config.toml
encoder_bias = "all"
decoder_activation = "squared_relu"
batch_size = 64
epochs = 2.9
weight_decay = 0.0
Rows from block 8 of the text decoder of a small encoder-decoder image transcriber, named by matrix and row number. Rows with one number belong to one neuron. Each number is 128 + 24 x the weight over its row's rms, rounded and kept within 0 to 255. All counts start at 0.
After each neuron's rows are labels from the 100 texts, of 14976, where the neuron reaches its highest value: "fires on" is the input token at the peak. Only what is clearly more common there than usual is listed. The data: numbers of one to four digits printed on busy colour backdrops.
# fc1: MLP up (decoder.blocks.8.mlp.fc1.weight, 1152x192), inputs 0-63
# fc2: MLP down (decoder.blocks.8.mlp.fc2.weight, 192x1152, transposed), outputs 0-63

fc1.466 [137 120 109 172 166 144 127 137 120  92 128 158 155 143 120 154 112 111 127 163 145 136 124 122 117 113 149 109  96 180 154 167 118 118 147 113 149 119 141 141 134 114 124 106 111 184 110 173  72 161 122 158  88 117 159 154 153 136 146 136  95 102 104  99]
fc2.466 [158 139  94 119 154 136 165 134 128 140  99 115 107 122  93  99 123 141 137 131 122 101 157 132 164 106 110  83 107 129 142  91 123 210 133 179  80 153 103 108  85 124 127 130 139  83 127  88 176 137 144 140 135 131 142 107  87 139 142 169 175 133 146 123]
fires on: "6"

fc1.110 [127 164 141 139 164 124 117 132 101 109 111 111  92 166  98 102 183 154 106 101 123 135 179 124 137 121 125 102 127 103 153 140 157 128  92 137 140 150  93  97  93 173 122 175  97 119  98  98 158 106 139 105 103  82 110 145 162 145 158 121 134  89 113 104]
fc2.110 [157 103 112 105 131 122 121 103 178 101 136 163 148 176 144 145 195  98 140 118  92  93  96 143 138 151 108 145 104 110 104 121 124 140 179  95 193 108 140 117 152 115 108 139 120 101 150 122 114 149  94 161 161 103 102 120 149 100 156  97 121 131  78 148]
fires on: "9"; "0"

fc1.229 [148 138 113 161 173 117 111 147 156  91 116 114 118 107 134 154 144 181 154  74 130 154 161 119 148 137 113  97 176 140 135 144 140 137 169 129 131 106 112 104 173 135 115 169 117 164 118 103 121 149 108 111  96 109 110 141 117 131 156 131  86 113 113 149]
fc2.229 [116 118 141 118  83 107 148  82 104 177 142 132 127 130 112 127  94 108 104 155  99 109  86 178 120  91 157 147  94 108 106  98 122 155 118 147 110 139 132 144  84 135 130  96 136 119 154 152 130 132 151 138 173 147 101 106 132 102 125 140 165 149 123  91]
fires on: "0"

fc1.483 [ 85 148 149 109 175 118  98 160 130 131 142 176 137 134 166 171 135 177 114 133 171 121 141  95  84 166 133 163 145 129 138 138 181 111 141 108 129 126 102 123 137  98 130 171 105 161 141 163 124 131 101  85 121  94 143 140 146 156 125 104 137 101 107 150]
fc2.483 [163 119 135 111  93 114 127  74 152 112 119 132 124 130 105 115 126  87 125 158  74 125  97 130 143 125 148 155 128 110 122  71 126 211  95 135 134 153 121 167 150 171 121 104 134 118 131 131 118 125 103 120 159 169 130 150 142  92 138 112  93 116 138 127]
fires on: "1"; "3"

fc1.748 [142 136 154 115 159 154 137 144 109 136 146 109 145 156 148  91 151 136 145 151 146 127 162 124  97 126 120 144 131 158 152 109 162 101 106 148 156 140 161 104  73 153 135 146 149 123 137 125 134 153 118 149 134  96 115 113 133 136 116 152 134  93 154 168]
fc2.748 [121  84 112 138 141  97 106 120 139 152 123 163 121 114 121  93 164  93 143 136 130  94 134 128 172  99 122 144 127 161 128 108 110 255 133 177 124 116 130 125 199 146 130 126 110 121 104 129 139 149  82 128 153 155 138 115 132 149 149 144  99 129 113 138]
fires on: "7"

fc1.222 [115 137 111 108 150 114 153 127 136 119 138 148 126 138 159 108 128 140 121 106 110 118 114 120 105 102 122 158  88 168 156 137 107 142 125 132 120 139 165 178 186 127 134 102 129 166 116 115 100 142 131 150 131  99 163 156 133 120 143 130 139 134 108 112]
fc2.222 [138 124 140 109 100 111 123 133 128 133 101 102 122 144  94 140  82 160 134 127 134 111 133 141 145  96 116  83 146 102  95 160 107 235 151 143  81  98  98 125  82 122 123 136 169  69 127  94 167 117 152 120 125 116 108 138  85 136 105 134 169 159 131 127]
fires on: "4"; "7"; "2"

fc1.568 [ 70 156 122 110 131 161 126 130 106 147 127 160 123 169 114 114 166 131 140  90 133 135 140 127 103 114 170  96 147 125  97 153 128 123 137 153 127 143 104 140 113 128 169 142 144 101 160 120 179 131 154 141 101 130  92 122 165 104  93  92 165 152 122 135]
fc2.568 [180 132 100 133 120 129  97 153 121 125 118 129 142  76 149  95 127 143 136 142 145  89 169 113 166  88  92 126 124 197 146 131 133 124 111 134 126 116 178 103 127 155 131 132 117 129  89 105 131 120 123 140 101 138 143 123 124 156 159 100 124 113 155 177]
fires on: "2"; "1"

fc1.103 [100 144 137 127 155 143  95 142 108 157 176 154 113 141 199 159 168 131 119 144 155 141 138 104  89 133 132 141 116 101 148 142 175 121 120 105 173 101  98 145 134 102 139 149 105 149 141 117 142 160 106 101 128  89 107 133 158 159 123 137 127 125 115 159]
fc2.103 [148 120 162 116 103 111  88  71 150 113 149 141 141 119 112 137 172  62 113 131 102 110  99 130 130 136 148 152 122 110 134  66 143 173 120 134 158 137 128 165 177 153 129 118 113 143 125 118 112 120 100 128 145 169 118 130 148 104 136 118  66  80 137 144]
fires on: "3"; "2"

fc1.548 [188 118 122 140 138 124  94 149 117  76 133 132 121  96 155 130 125 133 145  97  95 165 102 125 102 103 128 108 133 130 142 101 129 100 138 133 117 139 144 154 130 137 114 141 143 137  78 148  89 140 144 131  93 129 145 118 109 174 139 135 161 144 149 107]
fc2.548 [129 123  98 158 162 168 143 124 142 124 108 115 137 101 150 123 158 136 131 108 112 120 148 131 146 138  81 135 120 156 168 114  98 177 157 168 118 159 143  85 160 135 133 161 114 170 133  95 151 147 137 118 115 138 103 156 107 148 160 157  85 114 140 105]
fires on: "9"; "6"

fc1.17 [124 185 144  77 161  94 155 100 104 135 108 115 124 127 130 167 131 152 154 123 121 149 143 120  98 171 136 132 149 126 130 136 157 140 141 136 122 164 134 142 167 150 142 165 112 124 126 131 104 167 152 108 147 169  93 147 144 111 120 116 112 114 183  94]
fc2.17 [181 139 111 107 104 107 133 126 138 101  91 141 123 123 129 108 110 139 161 119  73 137 124 121 143 104 130 144 151 128 132 105 107 132 117  92 135 107 127 178 116 152  87 125 165 111 109 127 148 145 116  96 150  89 133 166 116 123 117 100 136 140 129 118]
fires on: "7"; "1"

fc1.487 [119 117  98 159  96 140 104 118  90 147 138 120 111 151 142 156 129  91 126 170 163 126 104 105 129 115 118 104 139  99 136 158 118 114 166 114 127 157 117  89  97 131 106 130 164  97  99 163 112 135 148 134 127 107 160 166 158 150 116 112  99  79 152 130]
fc2.487 [105  81 167 159 171 109 106 165 131 154 103 133 146 169 127 110 124 155 178 148 143 108 120 132 105 165 145 129 160  95 166 110  85 177 148 133 124  71 149 161 112 106 133 139 151 107 147 130 137 110 151 102 108 100 107 156  87 116 135 128 151 130  96 151]
fires on: "3"; "2"

fc1.486 [101 162 122 166 114 102  89 152 109 149  97 122 132 149 132 100 137 119  93 135 151 142 136 104  92 102 139 125 166 126  94 129 128 104 122 123 151 118 121 147  98 138 151 153  93 124 131  86 144  97 154 140 161 123 147 124 149  94 122 126 122 158 168 142]
fc2.486 [123  90 151 134 105  95  65 121 141 151 129 176 132 126 121 154 165 102 114 130 136 111 109 116  88 128 111 132 123 124 111 129 139  72 148 127 147 144 141 142 134 102 111 126 156 144 159 131 151  86 156 158 172 147  76 116 140 171 159 167  68  80 108 177]
fires on: "1"; "7"; "4"; "3"

fc1.50 [ 75 151 110 141 125 137 162 162 119 120 101 101 119 145 113 105 172 143 149 119 119 174 119 105 125 170 137 132 155  99 140 134 147 102 146 123 120 132 112 130 152  89 156 134 108 147 126 122 120 123 155 111 152 124 149 114 154 156 113 126  99 141 103 152]
fc2.50 [137 153 124 105 143 117 130 107  95 124 100 130 127 116 138 123 120 182 172  85 136 142 169 100 173 100 112 133 153 131 172  93 119 192 122 133 120 121 133 140  75 164  93 137 183  91 137  99 155 162 122  78 156 135 119 112 123 121 124 113 187 162 148 173]
fires on: "1"; "7"

fc1.547 [134 147 102 146 143 126 145 102 135 130  81 103 113 151 145 147  94 161 151 137 139 170  99 157 104 130 109 137 112 167 149 108 152  99  83 135 180 174 156 141 111 173 126 120 180 115  97  88 140 152  93  86  98 142 144 122 160 114 128 132 111 120 170 113]
fc2.547 [113 113 127 104 117 118 117 139 112 102 125 141 113 185 139 109 134 148 139 114 134 147 109  99 112 154 143 147 126 175 115 114 124 216 144 182 127 117 116 119 164 137 117 136 133 125 140 121 114 146 103 103  87 141 142 132 164 108  92 153 125 197 131 121]
fires on: "5"; "7"; "9"; "6"

fc1.144 [101 138 121 142 147 106 172 132 117 154 106 127 104 137 160  86 155 107 101 176 106 145 150 133 129 123 131 165 140 110 166 103 107 126 101 119 129 110 152 140 213 136 158 129  77 140 141 133 116 114 107 131 115 141 126 160 165 126 147 136  46 127 111 147]
fc2.144 [119 116 153 125 147 115 119 100 150 120 131 135 119 128  96 164  99 122 112 113 123 115 121 118 190 123 123 135 114 136 154 120 131 255 167 123 121 121 136 135 124 151 127 109 134 103 109 106 163 135 136 103 153 124 131 130 128 128 138 129 117 160 121 142]
fires on: "5"

fc1.524 [117 128 114 128 140 128 151 125 136 109 144 119 162 138 132 115 114 133 107 124 102 115  89 139 137 119 128 164 101 163 146 150 133 115 100 129 158 125 168 149 158 145 111  92 128 159 114 158 107 147 158  85 143 130 174 131 150  81 155 118  99 107 108  72]
fc2.524 [123 130 139 123 114 137 131 132 124 133 124 115 127  99 121 142 130 133 146 100 164 101 158 126 153 107 105  67 135 123 137 151 105 242 155 155  94  95 114  99  71 146 137 149 152  73 119  94 153 131 149 132 121 114 122 105  82 168 144 158 174 140 131 129]
fires on: "5"; "2"

fc1.431 [123 127 159 155 114 138 108 139 125  96 117 133 126 113 144 151 175 130  95 154 166 140 192 157 132 165 147 132  92 188 149 132 139 124 107 173 154 186 108 120 125 150 152 157 123 154 148 136 146  92 152 130 106 121 137 157 116 100 158 173 100  87 127 107]
fc2.431 [119 134 140 116 155  73 114 100 121 120  92 103 124 114 135 121 148 159 144 138 101 132  55 142 140 108 141 146 149 102 113  44 104 195 126 115 121 144 132 141 142 152 116 140 137 132 130 170 100 151 114 108 126 173 103 109 139 123 129 127  90 135 150 121]
fires on: "3"

fc1.371 [102 170 101 123 127 122 151 194 104  96 153 109 159 163 120 126  86 136 114 149 153 101 156 125 122 104  98 139 123 134 172 151 112 100 102 120 139 108 143 139 150 106 137  92 122 150  77 155 117 150 114 106 132  92  92 136 140 118 114 159 139 144 125 145]
fc2.371 [139 125 116 116 143 129 117 139 143  97 122 141 116 142 109 141 153 125 120 128 108  98  94 153 143  90 112 100 118  83  79 126 117 211 131 152 105 111  96 116 113  91 111 162 113 107 124 111 146  89 106 134 121 123 133 151 105 153 158 117 117 149 141 103]
fires on: "0"; "9"

fc1.30 [149  97 105  96 129 102 135 150  90 112 133 140 134 157 156 106  88 169 154 141 123 109 157 122 126 128  99 119 102 135 155 112 153 129 100 117 113  97 135 163 148 115 145  99 149 176 111 190 128 140 140 140 130  97 112 114 139 115 126 125 147 129 167 118]
fc2.30 [155  95  95 157 107 132 147 140 184  98 124 146 139 117 154 128 117 124 125 136 113  94 113 135 164 122 106 121 135 138  97 143 123 124 131 132 143 101 128  96 145 132 129 127 142 121  70 138 112 128 122 136  93 102 160 167 131 133 154 107  81 121 104 120]
fires on: "0"; "9"

fc1.219 [154 168 113  96 111 149 164 136 121 111 126 115  99 155 122 144 133  95  99 120 161 137 163 127  89 144 134 151 132 101 168 147 128 139  87 136 123 134 119 142 119 130 149 133 139 114 148 107 141 166 143 119 114 111 116 104 140 132 171 162  89 118 108 134]
fc2.219 [143  91 127 116 163 114  91 128 143 124 176 162 155 108 166 132 123 122 129 123 166 105 136 167 160 130 100 139 113 132 133 140 158 214 122 130 132  98 199  84 133 119 125 133 126 130 120 131 115 112 112 143 152  93 121  92  99 157 130 132 121 155 102 156]
fires on: "7"

fc1.441 [180  98  94 159 100  74 133 121 137  92  92 125 130 134 121 134  79 122 121 137 130 119 115 166 114 104 163 179  88 172 132 129 136 122  92 114 103 111 126 123 176 168 118 129 128 122 114 161 167 102 165 138 125 161 118 187  95 149 119 153  63 127 126 133]
fc2.441 [114 104 128 115 118 154 120 164 146 116 121 136 144 171 132 120 126 181 118 125 143 140 122 113 154 157  99 137 142 118 127 146 139 255 137 126 123 115 140 140  99  96 108 109 153 114 157 128  80 135 123 131 137  96 154 150 158 114  84 105 146 192 111 127]
fires on: "2"

fc1.418 [115  97 105 139  99  91 154 122 110 143 126 142 150 159 152 161 137 100 162 148 104 138 152 126 144 128 113 105  95 108 147 136 111  98 151 112 166 108 160 158  98  98 156 156 108 114 104 125 119 153 131 112 101 146 142 100 104 140 153 107 125  90 172  92]
fc2.418 [162 108 121 128 159 118 113 115 137 111 105 136 146  89 121 116 181 149  96 145 166 120 140 170 141 136 106 156  93 132 169 106 150 195 114 124 112 132 157 113 170 102 113 127 132 166 159 128 138  93 128 128 150 129 119 110  89 130 158 144  97 140 110 141]
fires on: "<end>"; "6"

fc1.177 [130 147 112  97 170  97 130 131 116 135  81 165 142 103 166 158 125 147 119 142 113 116  93 147 124  94 151 138  95 121 173  67 141 107 145 138 118 112 152 149 139 114 151 145 173 142 138 156 115 136 148 113 122 142 140  91 137 115 147  89 114 137 123 154]
fc2.177 [156 131 103 125 141 115 135 146 114  92 114  89 128 139  84 103 127 149 152 114 110 150 158 102 163 103 107 131 124 138 140 123  95 231  99 113 117 150 122 123 150 162  98 140 142 114 158 122 164 126 108  97 133 159 123 129 111 108 101 133 129 161 152 130]
fires on: "7"; "2"; "9"

fc1.304 [124 128 129  98 119 183 131 129  84 116 137 123 107 112 134 136 143 117  84 121 119 164 106 139 104 118 140 155 129  90 143  94 186 129  90 102 147 135 126 117 147 110 122 132 112 157 133 148 166 139 133 158  96  86  98 112 175 132 142  86 117 136 132 122]
fc2.304 [129 146 151 167 132 152 124 102 173  80 135 137 122 145 156 164 164  79 123 123 134 166 126 101 162 187 134 152 150 133 136 130 135 172 171  92 169 125 117  93 147  94 131 110 127 122 169 129 101 134  85 143 136 124 115 156 140 102 114 132  89 113 118  62]
fires on: "4"; "1"; "7"

fc1.49 [137 154 131 146 165 120 127 123  83 101 148 111 129 108 130 141 170 141 109 133 145 138 139 115 148 179 136 110 154 119 114  96 110 136  96 145 163 144 127 110 130 154  95 111 107 127 139 156 134 106 118  90 144 104 110  89 176 116 152  96 139  93 172 108]
fc2.49 [137  99 104 155  73  77 108 123 116 129  83 127 122 110 100 127  78 129  92 149  85 147  95 159 112 110 105 122 153 123  79 127 115 163 123 127  92 136 130 134  85 150 101 143 141  92 159 117 162 104 137 114 131 144 124 172 102  95 100  97  99 133 124 127]
fires on: "6"; "9"; "7"; "0"

fc1.421 [130 150  99 137 152 153  90 172 138 111 109 113  92 161 116 154 119 130 108 124 125 166 166 115 160 114 120 145 110 165 132 164 175  91 128 160 158  94  97 170 140 159 100 123 139  89 148  95 142 108 122 140 152 103 134 131 117 118 159 170  84 150 159 137]
fc2.421 [ 74 123 120  96 101  87  96 127 155 123 166 127 126 138  94 135 133  94 134  97 100 139 152 176 127 142 110 125 182 124 141 142  64 179 145 141 109 104  97 124 120 112 125 150 124 128 142 147 109 132 110 102 109 169  76 157 132 100  73 144 113 155 122 107]
fires on: "0"; "8"; "9"

fc1.129 [ 84 126 156 129 117 122 169 123 126 102 147 160 141 156 158  86 141 154 149 146  92 108 117 139 151 144 119 135  96 141 124 161 139 117 120 127 154 143  95 133 125 127 128 172 144 129 153 107 117 132 154  84 152 132 129 154 142 114 156 161 134 112 144 126]
fc2.129 [ 72  99 167 123  96 140 110 139  73 151 127 124 160 142 168 134 150 156  91 133 140 156 126 134 146 138  90 133 157 136  93 137 107 167 127 155  69 150 161 110 137 114 119 104 111 114 166 166  86  93 123 154 136 146 124 104 128 115  78 149 133 152 152 145]
fires on: "<end>"; "0"

fc1.398 [127 104 167 109 161 171 136 140 108  84 131 106 145 122 123 138 117 143 132 111 140 105  96  89  68 159 116 125  88 140 180  98 122 132 109 138 163 131 105 135 144 137 132 147 155 148 119 168 152 153 171 115  72 133 111 106 184  82 104 153 122  99 169  93]
fc2.398 [122  80 112  93 106 146 127 113 154 126 158 141 123 134 133  84 131  55  93 114 120 136 143 151 140 127 132 127 104 120 132 122 100 179 113 132  99 109 143 136 161 152 126 123 145 123 151  94 160 108 117 126 186 142 129 110 133 120 104 143  93 134  95 129]
fires on: "8"

fc1.72 [ 82 151 128 104 120 121 142 132 129 144 112 125  88 179 139 169 105 124 139 163 111 152 111 131  76 133 159 157 168 116  89  94 150 134 121 123 123 137 118 123 190 130 110 122 162 127 128 150 130 123 163  88 138 165 134 165 118 134 132  91  61 138 163 119]
fc2.72 [169 118 140 110 104  96 125 132 106 141 108 129  94 127 153 133 138 160 152 135 140 124 132 111 141 115 123 119 146 158 128 106  96 221 136 143 111 120 141 111 132 169 128 105 141 124  86  89 170 108 124  95 147 125  96 138 115 159 180 142 139 114 129 152]
fires on: "<end>"

fc1.160 [174 140 110 131 146 102  87 120 126  89 138 150  78 145 111 117 125  90 105  91  95 109 160 115 131 152 122 143 125 153 117 113 150 134 133 134 129 140 106 128 145 172  86 188 108 151 107  82 156 104 120 128  89  84 171 122 127 170 176 116 123 126 145 143]
fc2.160 [172 147 126 121 151 135 166 110 124 162 109 109 115  99 102 156 178 118 129 104  97  81 117 169 140 114 135 117  76 124 142  89 129 166 128 151 146 156 142  84 121 142 149 142  81  94 134 109 146 152 145 156 160 175 123  81 133 126 187 128 105 130 126 144]
fires on: "0"; "8"; "9"

fc1.667 [133 110 118 145 151 126 140 116 123 126  92 145 140 104 117 147  89 142 121 137 152 102 130 130 129 148 127 106 137 110 161 116 134 127 128  99 133 133 103 170 112 134 164 115 114  93  76 123 155 161 144 132 121 104 116 150 112 102 179 109 130 104 140 111]
fc2.667 [ 98 136 144 148 116 129 116 114 123 131 140 110 122 103 152 115  90  81 132 155 104 138 137 136 140 124 157 107 123 123 150 123 114 144 126  83 126 109 174 185 145 146 183  56 160 141 126 159 137 160 147 117 131 117 110 147 162  88 125 145 117 148 119 115]
fires on: "0"; "7"

fc1.375 [154 136  89 154 176 131 109 163 117  92 129 116 128 109 120 146 115 131  92 122 132  86 185 114 115 127 154 129 118 170 178 111 125 130  99 128 123 119 110 151  84 156  86 149 167 164  96 182 119 111 109 144 127  93 133 115 123 116 152 126 172 112 138 107]
fc2.375 [169 132  91 145 148 124 170 138 111 112  98 113  99 124 111 136  94 123 124 114 108 147 168 119 148 136 109 129 122 155 162  55 138 150  92 129 170 170 140 105  79 166 123 113 134 124 101 102 167 141 109 103 165 147 147 118 139 122 141 143 128  97 138 147]
fires on: "9"; "0"

fc1.740 [109 146 155 116  82 152 116 155 111 146 113 141 150  98 119 130 105 124 131 103 114 136 179 152 105 125 112 112 163 112 129 101 171 103 112 133 131 146 114 144 120 105 118 122 181 101 154 137 104  96 117 121 113  66 118 105 124 175 102 137 146 121 178 142]
fc2.740 [102 148 166 150  81 100  97 110 113 164 134 134 141 116 177 144 161 110 122 102 141 137 140 150 120 124 144  91 143 114 111 137 103  91 174 148 126 130  81 112 116 119 158 149 134 137 109 106 155  90 153 152 107 138 114 112 100 150 148 170 149  96 112 131]
fires on: "4"

fc1.32 [164 141  96 144 172 108  87 154  81 145 144 105 138 132 120 117 106 136  96 144 116 163 136 123 128 174 153 124  86 121 114 141 118  98 113 136 171 133 154 160 155 167 116 116 106 150 134 137  99 132  99 123 106 162 140 140 119 109 144 149 125 142 173 148]
fc2.32 [137 152 106 155 131 122 120 144 139 135 142 141 120 115 124 156 140 136 155  84 147 116 114 121  92 166 155 142 103 159 132 120  96 148 104 118 123 162 132 136  98  94 100 175  85 127 124 167  84 124 137 149 159 174 125 143 173 104 100 114 145 145 137 118]
fires on: "4"

fc1.366 [151 148 103  93  95 162 141 112 159 127 107 163 119  92 175 149 111 145 127 152 121  93  93  90 125 173 127 148 143  91 102 100 124 115 114 159  98 102 102 159 146 124 124 128 147 107 139 167 154 158 116  97 116 158  98 131 103 153 175  94 144  87 153 162]
fc2.366 [173  94 129 105 120 100 142  78 141 126 116 147 154 135 109 111 121 146 102 141 115 134 104 156 116  96  90 136 101 127  50 160  99 145 126  91 114 121 120 164 140 135  90 118 121 120 138 169  99 113 100 122 117 160 147 162 124 131 116 123 111 138 116 134]
fires on: "8"

fc1.467 [140  89 112 109 155 110 132 106 156 119 146 154 145 136 102 170 141 144 134 157 118 105  98 152 118  96 109 131 113 135 105 100 206 109  97  97 130 129 101 179 123 133 116 164 134 173 152 133 148 143 125  93 164 117 123 138 106 153 135 129 125 115 104 168]
fc2.467 [ 82 128 120 161 158 139 118 129 142 120 118 123 162 109 112 148 160 140 114 106 154 122  91 130  86 114 147 112 157 106 121 139  97 149 175 138  92  83  93 120 159 111 123 151 115 154 137 117 105 115 136 103  83 123 120 173 148 148 117 144  87 134 101 136]
fires on: "0"; "4"

fc1.14 [116 154  98 153 108 156 161 134 103 106 128  97 145 107 133 117 141 103 146 122 130 102 138 115  90 152 148 148 102 105 115 141 152 119 139  93 171 137 146 105 123  99  96 101 107 120 107 102 116 116 151 106 150 107 109 164 138 116  90 151 129  86 137 135]
fc2.14 [ 99 135 123 146 107 112 105  94 165 102 155 152 116 162 135 120  70  98 112 146 120 147 129 143 157 150 109 132 101 118 117 125 133 142 145 152  89 159 107 102 157 120 123 142 130 122 100 152  83 135 114 115 164 133 134 117  89 107  96 106 150 190  95 120]
fires on: "8"

fc1.357 [120 131 114 105 117 139 105 134 108 156 107 124 113 151 160 114 108 138 104 130 130 167 143  87 132 157 132 149 103 104 131 165 159 120 143 131 115 163 138 154 106 145 126  99 157 111  82 156 114 116  97 103  98 109 101 117 159 140 141 152 127  81  98 167]
fc2.357 [151 143 143 165 107 150 156 113 141 101 122 119 127  87 166 125 145 146 141  99 103 127 157 119 174 124 135  82 163 142 173 113  60 118 137 104 135 130 110  97 112 140 142 118 137 153 109 155 105 174 148 127 148 149 114 118 124 121 124 184 127 137 106 160]
fires on: "4"; "1"; "7"; "5"

fc1.455 [116 156 112  92 133 110 170 118 125 133 134  84 112 106 116  98 121 141 103 138  91 160 139 160 113 112 112 125 151 121 143  82 166 108 109 160 142 123 130 145 153 142 136  98  88 127 125 114 163 151 159 118 127 147 140 115 126 131 145 136  92 118 158  93]
fc2.455 [136 133 124 127 142 155 154 125 149 130 133 128 133 143 119 132 133 112 122 136 112 123 133 106 193 141 106 129 134 139 148 122 116 255 109 137 119 110 133 138 129 138 121  92 134  95 142 119 108 144  95 116 175 135 151  96 146 120 134 138 145 158 122  99]
fires on: "4"; "1"

fc1.736 [158 138 154 111 167 104 148  88 160 102 113 132  68 122 178 133 113 134 146  81 134 130 111  88 108 165 109 155 143 149 136 156 119  98 111 111 170 112 118 132 153 109 130 117 153 113  94 133 137 132 137 161 139 159 144 148 167 130 119 115 152 109 120 154]
fc2.736 [114  95 131  98 125 131  95 162 146 144 147 145 164 132 120 117 175 120 147 148 179 132 135 135 101 105  79 146 166 111 118 143 148 172 104 151  91  96 133 108 137  59 142 174 134 110 168 142 119  82 106 147 145 114  98 139 126 137 108 129 118 179 122 155]
fires on: "4"

fc1.278 [133 112 110 121 111 123 127 151  96  96 127 108  55 155 132 115 112 133 159 139 133 148 172 116  90 170 150 141 135 162 144 128 155 103  94 129 139 145 140 158 115 153 134  95 150 114  79 107 173 148 105 129 133 141 117 118 176  99 111  88 120 125 163 145]
fc2.278 [123 118 137 137 108  89 125 139 163 118 133 129 132 120 109 117 119 143  91 155 138 130 139 149 170 135 131 165 111 176 141 133 125 247 143 138 117 132 156 106 188 123 138 130 128  99 131 122 100 145 135 119 133 154 134 139 127 134 127 164 109 196 126 117]
fires on: "<end>"

fc1.161 [170  96 142 143 132 160 151 105 120 119 165 149  95  97 140 130 121 141 122 114 166 114 148  85 131 156 131 149 164 151  97 135 119  85 136  88 108 164 138 164 158 118 137 130 129 101 111 162 164 147 153 161 144 114 123 149 154  99  89  98 124 156  88 101]
fc2.161 [146 140 123 143 168 110 123 108  97 154 163 101 134 110  93 171 143 152 156 140 136 133  92 102  99 156 153 139 145 135 127 121 137 120  97 108 135  75 126 107 138  94  90 128  93 128 128  87 104 151 176 133 158  88 115 118 104 147 115 123 150 133  95 137]
fires on: "3"